Rows from block 10 of a small image super-resolution model, named by matrix and row number. Rows with one number belong to one channel. Each number is 128 + 32 x the weight over its row's rms, rounded and kept within 0 to 255. All counts start at 0. Numbers have three digits each.
After each channel's rows are labels from the 100 images, of 14976, where the channel reaches its highest value: "peak on" is the class under the peak; "strongest on" is what is common among them. Only what is clearly more common there than usual is listed. The data: patchworks of several textures.
# convs0: first 3x3 conv (model.decb.0.2.convs.0.weight, 128x128x3x3, each kernel summed), inputs 43-85
# convs1: second 3x3 conv (model.decb.0.2.convs.1.weight, 128x128x3x3, transposed, each kernel summed), outputs 43-85

convs0.77:085129117113104118107073090148143142042083119092127131096146100170146144109098124141195136151141123150070152172066112103094138093
convs1.77:143190148134117139134161193084143140111126130150151097136109119154161077083068170081088126144118126138167198119099137113118182130
peak on: grid
strongest on: grid; centre pattern: grid

convs0.121:080159093110140100155163104108146113104169142078079107175153116143126123101108044141136101098073099115099160136042051150148142126
convs1.121:198079118057133145153127122164167119157155136069160086121115093157170173186136169106084123166155170132188114139158111155105129141
peak on: honeycomb
strongest on: honeycomb

convs0.108:137130089101155074224086111125092142068131096119091115080146142118115232108146078155194125121133098139139122183120146108153110155
convs1.108:127111177062061158066175110166142111136073110142146170126151135132137039139128177088135085119099142102129148117095148075135081130
peak on: rays; triangles
strongest on: rays; triangles

convs0.25:091133137061075082157137129138138162121199087184088132144066163100100125121164101127091083172108178113112133150133171134043157158
convs1.25:090153156156183184088095163034128089128110060099118087080124148140098123124152078141091151149079126080124145121193110110129186120
peak on: rays
strongest on: rays; centre pattern: rays

convs0.17:125117147155094167138084148154140114110105097109152103087088056136150082086089138112135104145148124087130164045043180092130132123
convs1.17:177062115101158090098138132119146124114116152166117140167137141132123121172137106166145202095164196124134136125135127136156118162
peak on: checkered
strongest on: checkered; centre pattern: checkered

convs0.3:119108118086168144101137091143153112108122117035125153108115156167141169083117110181119145071108079082011192100117101158148129102
convs1.3:105165142149150061130103078137130177114137160096107128167127081119118070124151143112158120104148098120152102207135195093138141211
peak on: rings
strongest on: rings

convs0.106:114114118131118083070172137170134087101109142180096120117085148142103059130128111140109148128131175132110131094104152128118097094
convs1.106:124069087155121125089179147126130138165129144180150145132124150153062066158151137181127154148107166180128162090171110157161144144
peak on: dotted; triangles
strongest on: dotted; centre pattern: dotted; triangles

convs0.6:134055133119126141147184143129102100143149061104111145106092151117108124124069168100071166140142048195162152135165129167122116116
convs1.6:108094085169102102091055161108184146072137217134175117122121113144059141163187115173155122153155178082118119130167097072111186131
peak on: rays
strongest on: rays; triangles; centre pattern: rays

convs0.23:146141089106057095118106108086197174104147089177120092117100144144103181152101133160095111097057105132141118109099130069096155084
convs1.23:198156164120115190109109136132087117103121155096072159114129095062092122078165101085152102137146073141126121124142129157114167133
peak on: grid
strongest on: grid; centre pattern: grid

convs0.124:114113089212079100141173139154155098093093117119104108161079136095170106128108065091161114150115099131091161126097070156156137067
convs1.124:125045184076161142133074081106162144174156168121199185094183123112140100109127198133111143104138122162159155117167096139145120125
peak on: honeycomb
strongest on: honeycomb; triangles

convs0.43:100085082086125168135121105116085148087057104106160167157083087149096142119097132100146117109094139109098159127095110091070129090
convs1.43:190159145100114046114135112134163110129148123157091083175174186151157149199116141169129142181164127126166107134069149143156180162
peak on: grid
strongest on: grid; centre pattern: grid

convs0.33:113170168101186064130104067094120140111107084069114127098045126076164159087089057140089137104138129125099135118132124106131150136
convs1.33:112063104107135176095143135149130089082161180110135094115182118163124142119155128116148138121141125115145130183130198138144178096
peak on: grid
strongest on: grid

convs0.30:154111107122055147178099079150113113122143112162162120100100136090169173055164114140147107138104190125112094163117129144166097131
convs1.30:098144071114111106111136168150125136093162155047102140102139102151124092154095138135139079098144144148108136090168097123136175174
peak on: honeycomb; zigzag
strongest on: patches: two; honeycomb; zigzag; centre pattern: zigzag

convs0.46:088080116115098108176137141095174012099180085136076127111161121177135138074084132142120155111080146105128116089074132132144118106
convs1.46:133097156075171100122145075163109184173110174073115095136166085112078168134186159172120145148106136181129164159137140114124175146
peak on: triangles
strongest on: triangles; centre pattern: triangles

convs0.72:110124152099146146161140120130154172091092057125086203116165095137142110166075111089047102082129096126116109128111141178141121185
convs1.72:146134110162103107142167134131170148106156112164148053120113192166121179126153114160127126141130148167131159143122157112116153129
peak on: grid
strongest on: grid; centre pattern: grid

convs0.50:090128085103109113140140116139119144097165082151060163137053100146093099122181090119154048178076111093158142090097129154088126111
convs1.50:094114135137130140098099189164167093107122131123153074114146165190174149107062171140095056143169165052079137180097108115128127110
peak on: plaid
strongest on: plaid; centre pattern: plaid

convs0.36:084148164172084116131132104132096134102139113141110159086123082105132123121113067140109122175075207104100141171082152123097067088
convs1.36:115104114145197141171091174134158132097092089091181103115145166128088112129149146156151083107170086048143104094184121159095121104
peak on: rings
strongest on: rays; rings

convs0.2:148179160173124129141159093122097134073170138127121194130093111142087102095111155151148075126112136099173160131120131162110123141
convs1.2:063127090156128133116123077103126084147146084197111123149170141050140119142165119091083170084127097099117124115129150068099116090
peak on: zigzag
strongest on: zigzag; rays; centre pattern: zigzag

convs0.104:154155158129108107099149095083108135119191074095146119101080149137178161080151084182180120154117116144124151151115108190100171129
convs1.104:137148112184086126127098139120173120102101111173046120094092065099091104108122111075068119112077153138152133104143138070113161095
peak on: zigzag
strongest on: zigzag; rays

convs0.89:142093163193154137170166144133111126130119145083079078158098107118142111152115108141117086098141155167138148139097123127132104179
convs1.89:095107113118123118102080123111198145159151145123141170097166085145122090069171113093177125159115115128181106165172064143124094153
peak on: zigzag
strongest on: zigzag; centre pattern: zigzag

convs0.12:132112086165145118183173092130066164085139085122067134114131190133144145181136114142088113165174082134136114183133061148159116118
convs1.12:164103091105105148028142130107155113154176153113092181118106070108159110114141149180144146091119156085099109116153167075135116153
peak on: diamond
strongest on: diamond; triangles

convs0.99:157127160131122171131165149185142122109173125119096123141097190178127076135117167082129060075080126096147116160163151161070171071
convs1.99:097134133095150128106134088140091128121131132155181089115151082160079143089139099149127105126094179095115092077124108133164135149
peak on: rays; wavy
strongest on: rays; centre pattern: rays; wavy

convs0.34:109116153140106039153169095145090092106157209138158146151097105127167148148143107107101085155171127112198135114099099098080076172
convs1.34:094113167114176145183112103101124133082093075173125141110124144183139109072111113103152126112106114165102096112143146162122124089
peak on: zigzag
strongest on: zigzag; centre pattern: zigzag

convs0.81:124148157173130171089145123126114151068168125139133148138164104127124123123126177094105176146145159147105138098112139196158103040
convs1.81:085153121083101067144152135123106135108129078069131114118091124080185187172169125197159132162118118112143149092170088087086129135
peak on: plaid
strongest on: plaid; centre pattern: plaid

convs0.54:059135089144100130121177130151130098038121133054081156152160108119183124136097103132098128105086084108135103103104170107143152145
convs1.54:120064124179142124186096140094131157183132120131180164089131129150102155147097123167095067102124171168149170189136116158139116137
peak on: triangles
strongest on: triangles; centre pattern: triangles

convs0.86:129127115183113112105125138155110196155092104150128132204067155126146127136125126107141103113163146123097124158089165101094128146
convs1.86:154100158049140123148152126087155087074074113163151116108202160134122125184145118145043193140081122185092150140136152131149120149
peak on: grid; rays
strongest on: grid

convs0.14:068066083153127170130112066133121122122149140097094093140097105116198109170076146094140087116120101202094116133150088094164107116
convs1.14:154077131117107120127154141125137160157158125148143138129128111056092201154199089126128161173119157124136109135157132131140197091
peak on: wavy
strongest on: honeycomb

convs0.83:147107066136104134100115115074164132107101119115123132147102055092123166144046091132099122089051059160123131145128125152131121077
convs1.83:085134067130178075098152155150115036137155143140133109169147169124099061120114120133034134123156157127106173084131095072117134133
peak on: dotted
strongest on: dotted

convs0.80:139077115135127087134120105121147173078125128134129088081094074130080111085103068063135144143074097143123138077109181161110122124
convs1.80:157171136132169110126149098111108152157105103085162154133178149109136084150089137109139082106084099160175152139115106153103075081
peak on: crosshatched
strongest on: crosshatched; centre pattern: crosshatched

convs0.39:118143104138118142135072139124155086127099161136086155103096088156132100110109127098099095126099092139096090128121136070150177112
convs1.39:165093165109128108123146127159132107136086116126181136143135136206124147150132131117126147152126075130121090195169111154108148131
peak on: checkered
strongest on: checkered; honeycomb; plaid

convs0.65:171122095120127112146119094116118074127109092143093096085084159147085058057181060147134081120184127117066157147149099134140102146
convs1.65:117102155118155122122158137142182132097092104091185168140190153138111142167099173091141103135100092143186160186127206136119106162
peak on: rays
strongest on: rays; centre pattern: rays

convs0.38:109118055122139115130196133094093164055112149168117192115044114105095163139136068117150131127108105137134140135120081113110124141
convs1.38:156081143100173152076041127143149076129106140163098102167065144121117081154117187144097125078170109147107059146120177148173137160
peak on: zigzag
strongest on: zigzag; rays